config = dict(
    horizontal_flip=False,
    mlp_ratio=3,
    fused_qkv=False,
    eps=1e-06,
    epochs=13.7,
)
Rows from block 2 of a small class-conditioned image flow-matching model, named by matrix and row number. Rows with one number belong to one neuron. Each number is 128 + 24 x the weight over its row's rms, rounded and kept within 0 to 255. All counts start at 0. Numbers have three digits each.
Before each neuron's rows are labels from the 100 images, of 14976 (inputs lightly noised), where the neuron reaches its largest size: "responds to" is what is common among them; "colour at peak" is the nearest of a few named colours to the mean colour under the peak. Only what is clearly more common there than usual is listed. The data: numbers of one to four digits printed on busy colour backdrops.
# gate: MLP gate (model.blocks.2.mlp.gate.weight, 1536x512), inputs 342-511
# fc1: MLP up (model.blocks.2.mlp.fc1.weight, 1536x512), inputs 342-511
# fc2: MLP down (model.blocks.2.mlp.fc2.weight, 512x1536, transposed), outputs 342-511

responds to: blue ink
colour at peak: grey
gate.712:167143127157131050156151128135124144139097085150108092110134104134155149124139164135068126085150114116133145155090079085167156110130131122066174161140138144117132122122113130118143090105197125156156167197154158114113131128127088122147117069159155140135128122121135107130129124114118138181135159149164106121128133175132154161096107138139106170168112121122097143161154131111174133105121151094136131113170124144140102137136147135155142140109063119134127142125129137092164101107141110052141151139134161139090146096
fc1.712:103111120116115123135133139195083127123165133134207107118104118109136127098110129181159088153127141145118156131183179171150129143102139132104134134144104142107116186123125157167154134138118106112129129113123152173147160121130112144124133133089117132122155122118151110109139149130124203105149175144094117103139087149144139134128113160166151130080126134113157124142077118115127138147105198115158179119122138147126145119176158056154116096138114148078141143079144117152156127120139115151105118088126119118134101179
fc2.712:145156130190107125101138118121146147115093119088176118164148146117133104114107123135184137105133111156122087118159140164097132130126108132146162150097167107120099115128118114115138069109126128116159080101121102136123141110117151131160141184103140145089142149133094144133098139124112144140128170162134123096101108131143107141110141128079158135113136108156139115123152099153132165141166125161135144127115134124101139125110113118141123118135126157116088114108131110061115151134124180108082135124138132132126182085

responds to: teal ink; blue ink
colour at peak: cyan
gate.104:147104129123079095143119147085148131110176096121173124109102114072125158147137147103116104160142148136170098141144105156100154126149122155151116111102121128156135142123128081148130141165148159129103147110128143098141113131156111117146104123101127127117157163141155117161115135148131109133145099114125177108124098122109133115105127133139116177158151112115144146107087145156081091143125147104123149130146120128133114114143154131143153136137133117143113131129115049168136104097135122146141117125172154166146145102
fc1.104:083142127154102147111103142115141140130125116126079113119139084119141127144088128097070145104101129117168102139134130113092156097145132111083127095121117131162137141138052144117109099130131149125136124122126117121092126176093128094135153079093209105138108130151170088197113119146098133136104165138148113148101154125093137173159111116152128120134148115078128144133156138123130116113149091131125110100089143090142148149145133107146129142138100119105136148101108125122148141125158094146123115123128097141164168145
fc2.104:129116107126124134139117155145118107152113128143150135145149152148121108077162088130130097120148148125130098126088141120115087114150102125095101091137122177158119150095077088122145123140172067098109112138134150117120084129139124127106096132110129127137134102153146105119146081152083121091132121111125145112086131142136076144109113129108119179110155159108163140126139156149066098134139094129180150131118121109128106125161161145113134147121112122150121117158143169194153141132166155104142091104120121144168162168

responds to: blue ink; purple ink
colour at peak: pink
gate.471:174128133092129109143130126165121126141137101121125126106125155125172128145112145130111121108100103126170139131097141103174089155177115117138175118126159135111149133115113140169147126138128104115133109122106102124097119101182144139118100145113116151091111145126138156102108138131159184135088096111129206106098131093127106111143130168135106137117148128124161107121112111145155161121115112141167127152111106148142153091121152172102102152177128121126100122150095141143137128162166069114162116083126056134134122119
fc1.471:115116142165086099130106143105119176111113150126137103136117171154119129121152109126087104164131133107113110116119146112138171134085139146089099137091105126150109144116135136134061107092124118091155117111151141138091161151142146178123151115106140175154113127129127122138099094153138133120137145144140108150110162147122118112181093157135118096159138090122143097134153159107112097112154127089124152118127108142136124171149123137175114091124100103085105156116149138154129098140106151119092101163130150179110127136
fc2.471:121057137109141131130133144135160106125109044141123092142149143114132159121128169149126176151178106143131140159109139130130111114143138116232087137117130074116134150128167137161136165111157117158129144089196155124135165130139091120128147104111125088156133132120141095109085138151117172141110116156161157101137187101128132156089133107149125096143140142132176150144125122151090101147114135171098139104107098120143114115129096103112103115088167135122156134119142100106156151117146068156091105092171109093132105143

responds to: green ink
colour at peak: grey
gate.345:138128136189127157163119152094134107120080107181115135127138116134134110150086088115132110135163106104089100141120125153093126121114128135127127177115135118114113101151062140134121118141088107167132112141109111150155124139065145151157147148102141106145110117126151152131101161138173116114101128145124091123107105127139127100147134140101127150113141095142143092173166103095102152132112200096138099087123138137118123117151147078113140173136123104127106141147120148153134099110145105205093121160101130103129154146
fc1.345:165198090117112125139135125113144098135107126156152138160132139150155114121108137124125137152145132137122099096146134079099147120126137128154173161111145124148111140140139122116098116161129090150147152091117125165115123103138138112126168118114094114120126165152130140118111147146142104143118149110127146130102085108144153094147162110128131137100139074166160079154138143109126156144129115126103060123101126156130116099119109149148127157166101152136137103151110140127107164104150099157150126126106153136137105132
fc2.345:140078142186115130147145087123103139154086106139101095137100117144140162117154152109109154111169166113131153151156152116153122094107135106166098062158150106118112108135115146160111145122152134116135155160154098156118147127072159160075082147120121142113142127167128122142150135117139141093124142137091155118099127123127159131140081136113099125123064145135164089093116132107125087151150118121140126161107127124114158110119171121121120146153072155141128118096131156140123123105127128097138122145133141071162102096

responds to: black ink; brown ink
colour at peak: grey
gate.743:150124119066134128136131119143086111143117137123112153186117114106147123120115135124142135141138080152148133095120101140120119167120106123110094115112154129100192124188132129109097117145098105094116118139149160130156084122123119144130121149146145122076080139143138141114113133121102143127144145158132134091098125100061095115133149075153105136093094152162159123133142091115146132117113187124134144102150117159097133144150154160148127110150121131167101149144135122142142145120167077100106100140135154147128057140
fc1.743:168108129149128096108147147128162124125134096093134140124102157173102093106108141108098136139138089117158155078151106129168120125135120132150156130122133096150107115165115136133130132083142175098133146137173116115128157170151099086164130096100130089181104144136144132095112153145116095097121120098120152152121113120197150105134098153138146115127170113158128114111137117112124142096160118090122122142135110162099131150149093106122134141119120156138119094124102161118146123129105139118124123165125158170121136079
fc2.743:129144172130132163129123142131108107105119059146155130116184121103121152160137145157138108159116126135146104133118140133144130150113129116125154143145088146125126130111149149157103153156129141131147123155126100118180140158110087167120139119175146114160094146108150125129143153106106121142087113143129152129108118126163093163091109123123170107135092162165127114111156140138157137128169100130094088076162133133152143145130120085088132149154116151129119151136126096129133147109174134094135113121152137143154088079

responds to: green ink
colour at peak: grey
gate.136:148150106134153108127152103157090167100125149147123166162123108116129129107148098109119109137163132141165123110155167142133142147165139135141112113161112152133153135143117149133112135110184178146167119126146112098174089138103138152125102087075077154146139129141091160145126116107135150128095148113135137128199142128127078110101100117115123146118084103152114133167118132118144149179145135103140122131112139095100144134111083143117154113107136118168138155175120118125142115121126123167131116062140151121130116097
fc1.136:135122160116139148117109106153156102123115138132151127121153158136113111102117153132158128202119113079133121112093103108118134133129114105136095138102126131121104104105173168181131074145138162110109102147141108081099124137158144152113062084118152119178142113145116160119136123135118123140166108078140128125143083112123173123144151143099122091119139111128095116098174140200132125118082146152116144165137152157125113122145177079172096117127155142107089125103097145134105171148118139133119150153107095138114117127
fc2.136:107137105122118139090138120129154133136140169125060102126112129097130133141117135116125120168150160157146111126131138132117157138112135113140143091140121133125143090123146094112125120177140167173114154125127162110078108115102117140186155112077172153125100101137129131094152142108131148128119128152122159141137152062147131159090121093136130099138092095159149123147139129105110155170157137137114131105107168186127151131160158117163154089124138093145143092089113109148127137151193127136110137132151134132163131120

responds to: teal ink
colour at peak: green
gate.2:121156113121142147150138156153099109137137154126110131144181158110099109179109152121089126127120135147103099163093106151149090121128121111105156127148126110143129127128145096137095170134081100090124087098113147156153116162169143105130129153143151135152105125129116154113132160074112120108107132125137111131054118117153104129105088210119085092135165141135136111133133126143108106119107125106166107118138126121064093131132153109150066132138145143175110148113138136050121124149135138122121163122122105126104120117
fc1.2:084128157110134134166148126110130126121124118121103161085142113120116110109158100151137112106121139120152111075155139129141121108123103151120112137114128117132111140121123117141124115065154109122120148106153151101163123149161116191124139140133141119112108141107132140116142127144145137135139128126101154131151188163136099120102120200141114100123127131156150113102127129181133108141146121122107145132147137175138133109095108097127115101155160145111118094145094137141195123164155091137149136158128119140139176112
fc2.2:123132115149110083108131122123122131095155144155163099146157130093128146117131133153118134126132117158185147141134127090144124088138119115107113119159140149077117119113120098133145145092099126122125118101090121131122127143130151167109118180094113144123166119140107101125118152159129092154147147137103114133166111115134154162156158157145127152095166189116156159092137105126138139104138151127155100083115085129120125117147153150096171121136153101137105140151122119132109104134130134149154152135130179102137151147

responds to: teal ink
colour at peak: green
gate.549:128123134115148142117137079090094114125138131077139172092129127113142118107143098121108108167094171161119165116122144132125164170137110137107122176124118173118117139090074133112119124122097145081097083130153133159126124186120134151161141130121151132147128115122102135150137175133158181128101083114085090114079148122142107138098128137134105142134088126131114103184112154117150148140162180180104137139130119122140115118139144147101119168117097161156119136116161107146092134138104145073107151090135142161100145116
fc1.549:151141149110168126088107143143110134139088179120130144187145100107146123116087106143169097103127108119157159115125103151127089159157105111108137161140145131180167124167145130166165130152155144097113110139132137122148116143109152200141158178109128151080139125125126103106154134127144083087158159128117086137090149090147143134133097141109146152118136156112117152138105139153118099091135150119153109143128106154156167086102153134104100130085105115151137138103171144131153135145122152104140130095132119110175141108
fc2.549:131098067157108131145145122100118127145114205135111141130082155120138147125139131120119162142140094173133121127095134128114144137116086187091142121100137131097127082104143134192132115108075104122115154106127130126125144153108129113124090121151126164134122148149118125141115116179125111161150143138155131102135116112127096191120112111124144116132145126114165140120125146108120137128122102144122147141128101078086168122141130122147144143094133105093160125124138145116172131126093108139139140120113161139137117127

responds to: green ink; teal ink
colour at peak: grey
gate.187:127142136119134122115176120137127111114097065134131159145131143135129138119124126123153102111101112159117108070128130113112106171127103130116121108127121131118163089127099145102154078077119103101137093139149119142117098161107135178125148156112090105093094098102121116110131131138097159124112125135109115109140181134163106149189105140113151117142127142114144114100096141126129133149123146157164109176080097113131161160136121126112119166076091101131088151111146123160116137121091108113123114154095105139091104110
fc1.187:162140103155116163153102073069137098137178154137147136137143089156132148146136130151138131137120168096128109151109144119126111147095118122109105139132163138157128131154136124133111202144101167175167172135155114103149148131192137118134145148138172112133141171182162110140131157096125163101149093094196145099140134139110110100123137118145130176097125112122136161114118126104136109143129109102107139102139168151146124151119120116130147128193182156124115128168132156110133190122157149145169129143150115059138133160
fc2.187:121112127100154149161166112108126111088154118149127122119091141111138125138138150115120136134147135129136126134119110136104136108079113145086076144149146128092150147101140098097119102116139072103119157132127131195150146083159095144112146120149099106161152129092093164140085155111132144164094107110148101109134096160116158134139108150103140151121167153110091110106148137082093146134120114130127139164121127145118061144130106117165096120192126094108123117134130148114113092150139100141161144112141080156160135182

responds to: on a plate
colour at peak: grey
gate.46:071176136097123141132136142133108139103143136092090107125143154133132129145160110133126095085144151152105140118149131093127138137141106131190128108132138125142101081123153102145154144121126103120117137121149117093155132099155121159138085138160110111123126154150128093114146188154101126145117115155137097131108137154086167106109149067145115134117116121121126116125132110163090090125150110101100157131123160146120100096198109106113157156109136139157109140167165098126163138152159120142114146142136138140130128091
fc1.46:216118137113122139160146120129121133210125141103118053128118109118156102144107096114137146132123098150102139130143109129119115137131139141125116153104160207183133114128125151147102093130159152117132145130140138159119100167095120125129103147098157133127123136145132136125140148141132145160122110138150157117121146088106162116105114111160102096117142127109142081135124068109074088097120139149153098163091183142105088121148149147113125078122143127129120091053089147085162162130147082115143129170150162112110107147
fc2.46:163150131127117138123136154096129107105152082146168121142136114098129133123142111108099149092144121159134112093110115179105112119139148142105155121135112130140151133149112081165119115124120137125141155101111129165140108102163124127106135131128072097118122184119117117134092115153109155109105164141123139075122119166111175119128168148115122191112174135150111152132148163164168137133153151109101168122142137124099073136144118145129161140141163180161150085110108096151129114133110064144154100064121164100107151116

responds to: on a plate
colour at peak: grey
gate.452:135121107095160107137117126103140093094130151124177142108151126109149115132137140133117116150106121117185105120124144153124108112120118150127130171145103106079149096091059104102161164112122115149139099127102112096132134183098140096121134084165151131126123136129117171134151140131141143122053105149148113142145150113174142144103133132158115099116125082138107124145164192104137137099103139123120130113131166124113178135165145117136140147117166128101112147127154135138143103098140123139154155155116135092100143138
fc1.452:107182165113107105102132104149129111075133125122117170106150087107081110129102144102178122118153094086092104110114150094115114169120118106127135116187140099120164158172139110116136098085116116162106079147130145164115127154138113124100131137109169172168100146161101136134120147107118086103120100112124105114088123126112120095091169120117097147131101152087109132124142181139163112123152139163108103114107084146132129143165126137125142106152092127070106174133101124136111108121126159100122159135122126118097126117
fc2.452:127107132115147107102161094198153118114154125160139127064148118136152142132131116150126120188158129120111105147126113144130140121171125150109146148126130152168104113132144150188135133153120121125159163150112093190138128132167158101113141129083170073132117116160101158142110122173124153141117091121127147113141078129120101131124129162135116149116141131128106138130110145182135148150143132110109103116132114106078115117159109092127123127160183146184106105127121139136123146161167114086097095073138154134114188102

responds to: green ink
colour at peak: green
gate.383:149120066095159144124111164119136065146172116151122143151117099112121122096173024139094045106138150153094159141100097141131140154097105148136125071122150140104107127122100142104104134149110149139103152191141155143132115149151146103083112157155209154157138090124118132112127184146124118086126147140152102116153160147161108136143134103169101119168140126122116113150143141118115097087140114153149102129128115104137157142095106094115118107093146156136125131097109123114124117172152132149125115183163128089071105104
fc1.383:171122101127146123102128114181094159122151111115103102125136125086104111147168075138091105087131117106125087101116150136095100105163143138147153095120127143122121143130096108129122114122140100163131168124100146119153101098197106147105126112153168136107110109142152100155146111127135141129118124100128141134107127144125138109141117103140099171109096089048088128136129120111174121175121116118124114087105126146108102122154157083120135070117131138111144154105112145114125123133127133114097159127087114167094142126
fc2.383:126190117133082143121133130135109153123138117140151123096133161115133189085114180144131179078123117133165146070134110112109135122143126134140104140123147120109138131107118121095160155127136131110126198132098108149132130139149099116116130125078145143107124163133093183163112081125105131094139145153132096131099145109155111163145160146113139179151122156072123112108106147116181118112160144156152130131093102095156117154113167105108129104105129104105101123154136082084166096193164118102100124162125161136107136120

responds to: on a plate; green ink
colour at peak: pink
gate.518:160104104138115156107128128150130148172110164169082110174135120148108103124137176106104109143125143163140114182146123108159132141072137118141063096133128115120172109087094120098146112121120114140121126132157153090131103156106136132135128132149152151138130140102127083131127157138116104148094098105100120147139145089131154151134134158178115116157122124139139156156108145136124125100134125140138113155157117111122145133116136167141139135132102113133124144165078098082112124138145074121106141111095119152102143117
fc1.518:115145152085112114142136113161106125098135101103193131122122134131143125156108136117090098130089123112116115125126180125119132153191168135079173170163131158149132143134131141155120118114093149076112157123151145132110122140134106131141122132155114089113139126124140135137126122119128115122136125134138131117168129132128102108102137130123132130071138131091079102105123129139123090148114115129157139118128134107167096108158167095108126084127105114106122119147163159144147134123135141122159141079129143113107170168
fc2.518:139100154106142151125125115125138109096151096115141139130121126080167180142131164159105125134119120122096161150122140093158118112124119154112172146110112103107126162154121131144132083125124105131175127161108137143124152114149148100132094148134123164134173143115177127129144158096118115101086156124139111145114152192112147124123128126132099161125156114125144076152110120118128120137171117103129088167105136140125082121151108112110130082160128140127119123099145167157125073125101141128144136149132115145127110137

responds to: teal ink; green ink
colour at peak: green
gate.235:146130141145168151168144133117133089124126117127140122125098135176123135128125091160107159156187118108149128116071081103089056129133160144099116103086132116106140149139103106116118153153137158116116131126143117100145074093160111154140143195124136098163108124105113140112149139109141133136152081120100191155124123131135117130101123105137155150131131099119112083109168121130093109136169121112086125139117170134127152108164106130139134117120110143157147127098135118114145121118171104143117148081131089132148168185
fc1.235:091148121086128132104115081096135108088151099127189146115086142115120140154122146164162124109133084125122114135175092128119123137116131129111121115130123141128150124106110086122157123122109136113112122097127169143175139089138076116083086099142130103140141131137117147131116104113130135141147147135144120168209086078152103174119143144136141113094155107150134169163167170143180129139020126134153098143134071095153135149145129133128083144099168093135175172138179143133096103100146114175134134107124115088144166159
fc2.235:130104094142123097136110122101132156114100133139092114136141143120120139117144103119103133092101126145128196149136133152149106124101145131179125171171067127101126096094132137139123124098134111139142136137125139133132141153143158079106109093105101165112144131124126161107152137107145115158140081167125152161114138109119135122102089131114134153085151151136108105133099122123149085147121142162132140140111094158134124163132132196119100137121101140122141107103133152082118152103189076064156123137135129135111139156

responds to: teal ink; white ink
colour at peak: green
gate.45:109171112134083129124128147122122170138108085119140116167078110077129117122194117153155130125116098147108135112181118136121091136132156154134135122169165191116129110108074106121180146109138124113100124123161098159096140083090161145177098139130093127120146169119127144141159118090139169120133113109143119157075127125063100142121141144166162110119123133163172128148109132122151112183100131131152105151168156124092201163136132152160120108136107116107149153113153167119090102121123138168160134089138145148139166120
fc1.45:136100109104168115126110140122139111156108146133139160137106145131117127175144111157147134106094160134149115110132128110091151114126146142148086107098098122132145117153122085128147106109097131153127117097085099201120124131091155135118107115115125076107143156087106175134125143119120132139155138164113118088149172146097132169045142153102142131122082152139132148111102107159113170157129110130121095141132099161136172138099095141131134146098152117134143147117088150141112142096109119123105137141135149131110119113
fc2.45:135102159167114125113094120142148153141126125135138106108147113087122088110141097088125135052138115120172169093114080121148136173149136124151138114135111143148111118125107144089109129152095174102125149144117160076166107149135111058105148113092130120130123118129087078118119161116171150122131106145149119097161146140129137103130153164097125114104142133101144152141122136147131105126124114087118093116118165119101077150113132125159164128117123079106145119116160139164166122134142126140124158162118127137105146102

responds to: on a plate
colour at peak: grey
gate.731:127138161152160164145124157160143130131100139129100161135122103140133148154134114144134136154126123115101125088101085125160168161157169130127132110139103163123117142132137131101156110123145117062101101113105103079136134104130185158105104101169115150148098112129145117147124155098152100117112172142162099145124133097124161145162123134127110120160135148149084084126130131116121135145148123144113144070126128161131189102145100128124165130079120172138140127153148099140102142078177145143135135149119155111161136135
fc1.731:139126099132110124134139117146143053124110172129090153133112140191102123083118146103095142073123153169132113087098134127122158113160090134103119081135124132133121115154092160129125106087145121139115104172130129102104125102096139113120091094131167091071110129102164125127121140104150103074122125090143097157161084127131081122119127142103167152156115138144155134114153145122114131164126083100122110140141135123175079142138105133113146155117127138110104139094118102079131150144110106145128111167139154145131132159
fc2.731:072103154180124109118112103142139166110175132133139104132124169148125142170138159122096070143085178151116121133146116147134130099042054129108096158097161146113096122110119141107111176156130145122133128151104170164113154127069108154123123120111117142131144141124111148139166149117136142158126133127135102075109078123149146139149183141113152106112115139173144114154144114128072149117114119140111161125098155146116115120136145118167113124126106138113134122165134150135149131124186148128126141161144150115169120102

responds to: black ink
colour at peak: grey
gate.5:131124130147151142097125154145134111123145100122141097127123109116096097113105144110125139101160101111134097159125099129136102175104142139173114111069125086123089132144099142155094120105139085130171154064148165131113124118134141136106149125141110138098174114101142101117116141104159114130077147124134085115088115121134168145107118111145141124130178144117137179114150126135075106125133175159145128094110118104137123141115147130110102085149151120123115174155120192166164150155124088135123126139061110143122112107
fc1.5:146130109097134084079092105093102147116139163142107143156089116119121107142119139085127142140140107113143145119172154145074133106174157118143137113115108121131117111126133097140138135117114119154099181093107113144108107162119130119111103118078119125105099153137124145136154164137118163115138104123154113161128113103145074163132117152095145115102103106119123163114130145118182138150128105147100129131149161141120105107174111137113185104104128117160074124132118116121138134118090150186103130065133118129121170141
fc2.5:096158101121116161092129117153124095077147128118142088076117093120139094182175118135165136127102098119163131102112096118126108123138133139145158105126166137112137094149115138110128095152141143128140112091135115147118095133115120121168086140092131137143110115139076125122165085145130097098123127123130122119187136161146112151144130151096147129122145126167149157153084133120149121108128144171148174164131118135093175142133080161124173100149124128145165107121141175188112088111149108124143080125092130115122136125

responds to: green ink
colour at peak: green
gate.680:075113084122128136162133134146149128133073161128100130139137135146130121186110099141147119116115134121141102169134132114114105171131099144124155149180108112119145089121103157087167121149105140132137150099128097122123134092126113106135121131128139097122155121134120160122058177104121094085109127112149143179153115141114132144112115154128156132117114117146128145169109121112169100141118151160110114134100092135087107081144111142152141114110101146150107122150134100142092143142130101120121163096064178126100155117
fc1.680:127134110164087086158114134120136109163132048145136126133161114081154115120125103124134123127113122095150100136169138135165160118137108119067122104125113098170151161114122128169126156128095149158121132135114124106122109108127153099114114113130140144147139148090152146169148139108116166162148124115155096119124153130151100157176117094138122154164153120106147148147120125127092144149077108111099144120135106103122120182122137123103152118117176141113114208154109140087156140104122114145154141129158134139090147153
fc2.680:149149152107102101130136129173164106153100123137130100155113094105106150104151145144139135125160153083144129139135120154156182119102071167127103182165137124171142139166131106124127126116121116118102140088108141115114126137119133141100139145122126099110148130105152138098149101096119080106157054104158126106118126121143121153109113150099110111095137125138119144067103115143167097121142141140099144103140129132130065141096104114123183138139076122120122134118141119098095136124131099121080172122104141131082128130

responds to: green ink
colour at peak: grey
gate.728:149163104142115086094138137128145109152132155125110099123096149099149120141132090149092121148126144111178104132132140120128149143121113155158131112137100111118115151170078161106151123133180143142114091128162124148164155137115116101124146104153124137124119126139131180119118127170111126125091111128137128161111097111127184113119100176161168152082136123116152136151155081135105169101170146113104162092144102145123102130028130108073153111145078121155114125142091139125145129105112141133094127098092131130062153128
fc1.728:082121157078129165123151142137135153099169145166141124109154119126128119143117125131137106153143143109129152135165124178137130096122081135168138115105143138136129096144125136124162145157137109122134104091131125151161133156140121130101161140165115147147127125112131134151143159101132141159105094136141102162134132130121155118124112078170103114128140089116155088150125124114130127171101111140159181111127114133172101119128142098122150131132139132137125150127112159145105109132098107127168102115082166119161149096
fc2.728:154106129119121081092153121155130131094127118087078128122138136131118142138129139110160150170165095146094115071149177112130131116133125107142160124152125075110134102096125094109163121112129157135106085099142134143124145108121157123163118131132140095141089146098120103132113071148156134110099107115184158134163170104112134124103151148139114102169112137128126114126156151089104130135164133110144093130167115147119122136137091106096149124117125127156100121104154145148146169136152126145144078071135139143097168136

responds to: teal ink
colour at peak: green
gate.385:121105108134155160096099104117137132118150100170124149114099169129138103159121115137207113165097121153099158112094151134148102112118084098117129125097113128134110152124129182118141147055134148112107134100097123166175131127117154084141135126144104144158117130136116151155109078077134117135093130133147090131115113147124158127131164144128156104136118118122118156138150131162142139120111130146161132111103057144121145118111132124133119102113130163147131142113070169159083162131128103115127109096109122097105112133
fc1.385:130133097130130166084121154130093141141107140127172136139134119116116123108115119147111142129134097097141104124117147097173118147159091123131116103203145127142127131105115154102091129104128144120109098164163128126117139118106128151105152113148165145087154129116138148122124088107122143139135140101120121150164127121164120129132126097121083124120111115136151113115115139152086139135131124161130116163116133121107152103107169134134124117117098120106135174100108131147139155139146130168137161111097195120127158099
fc2.385:115139162102080093106101136145132126068145048095088139121150108142105134093074135097162133095123193141081154119118111098111169121139126136110109120137108098139145104124129090126117121129158170130091149121109104133136160134155120136117146145142146102079124123099139139131127142079142135119133130131126111146124153105130139083157111122115134160093126123153094113115113111142102109136106149117176119141144119160112128084082093095102110094109172099116151179099135128159107172095135141155076095117113145144114143137

responds to: on a plate
colour at peak: grey
gate.505:166170132123149122132110131089097130150099139143161148115083075098090121112151139110141099134132115128133140151097129145129149117141124138147190087146134117131111138146120120117146149168122120130100119130129161148127135190113156135167136153116065151173077156104096150128104143147119153102099123119164111145125111147075088134117126120150142111124100137107124152099135117130120134123148141095156094087123141104076156127082134144113131108128154153113142154149151169118120101144115167185090127119147162125093129101
fc1.505:104172144100132130098116116146134128162102108139149120095075113151191129110083127135159143164144100155145142104172079119098114124175148126114151100094146134106107070096134177117147100123187106127068120109119127153107133175107154128104111139115173146107144117148111124131107129157149121121128117105132140102117148098189145141107122144128087155112104116144132137138123152136134100097110141068114090127136110122141156121129133145175133118111141117114137117148142122158130126077096115140130095117121144091074105110
fc2.505:146110084128137180088140157131101151136129162112103130128163115100074119097093152118122096136096141114151167134152154155140127117127131125118093127143126157160095107133139156162141155135129137138091129107084111157097142141110134141135134124161056117165112108084083134134111125126116159176114139114145117144154122113107091107141172136142137149115145111111094134099128111080170141159140105095128111123156113154151123182157155151136104185121112113130119156126175072122115138104155129161127117098115102101134095172

responds to: blue ink
colour at peak: grey
gate.561:119151149135164126075160150117123144139098126158123143140114154150128098132098118145162124141090077133081125105134115136106166127147122106115130113158164095139118121122111135133118140180092166095121126169104133153112122106126113091153151149109138110177144163112173157100124141109123134167130099105135126162128157121105123110115099088143142126138103122105164135171142088134153150116106145115176107130136160144111122092121136118145104105127158103124102132107132147144157128157153112122169134129138139149119118154
fc1.561:131120123132143147114140109113095133130121113144121104132105109076109095159143153109115128177152148130142116168159107143124131121136132103118143160133122120120117164185146131106113155100104139128115112133129105138074121155130120157096143125122113132131097162145171116153134189165117186123129140096114147137059149152126159143096106110141172151149132153135112125100116147171139124183146103112154150131094175139132105096123123084125130089092125116045095079119158084162152083142122133114117128146146119118107138132
fc2.561:145172142071104127082165086132178115136124161158154084166102159131133084107140106147143104128157121081144147138119158074115147166111072085097139125095101099111118144116116160128107158112146127128129118119115118118155111135123135127113148097138122092076139136124097125092163160114132102129104139073125106066131133152112124158133140129121118073132137111146087153128102141102087123146096164137093135092138109147173140163099103123116128161099100119153134143139089129112134144123147105103118088136105149079119141164

responds to: green ink; brown ink
colour at peak: grey
gate.753:114132099103163164120141088138074102165173118149127128118084154130142112139098147139110164113134145105173081155140104121150127132145164115093130132099082144113120147132125128212084160097126104155110121114135107126111140085115143135123111127177084118095065138160125140124122097185150115137129118133125148130136138141139125109119144129093144152119110144117121148117138104108129088112122120141142129142106114099118142133155125096134110160091118154146153125106165121127121091081117136126120108130133149141150074170
fc1.753:094154153157124156128113140116140126157131131134124128150168140105112123118128100114130131137121138102127132137079149156122166135145136120154140101100091129143163133111131123091084083118131117097167175134158115149138117130142116109114105152080113083151152163137113118147133124094150128160143129095157174169106176141132095124102121126139151115090109091128200112104140155146145109109079115098140122129125147094113114136145098116150173127163128171137157197132163125114090110147084138142120121067134165141109094192
fc2.753:128121168100109143127174134129162115088136108117150138147091169158150164128123131143140149092128116140165126177136126132118185145110146136170181163123125138151090090145168119123155111151121121133120116193133109143126115156146140169144138088193139130118130105139123169098125160108103111100130154114124110111112111170114142127127138085126123088146153147072140104140171124103154099126134086152106138165176130181129152095147138117114136131157169124135133091120119078097133130133117145106100124128149136161131077141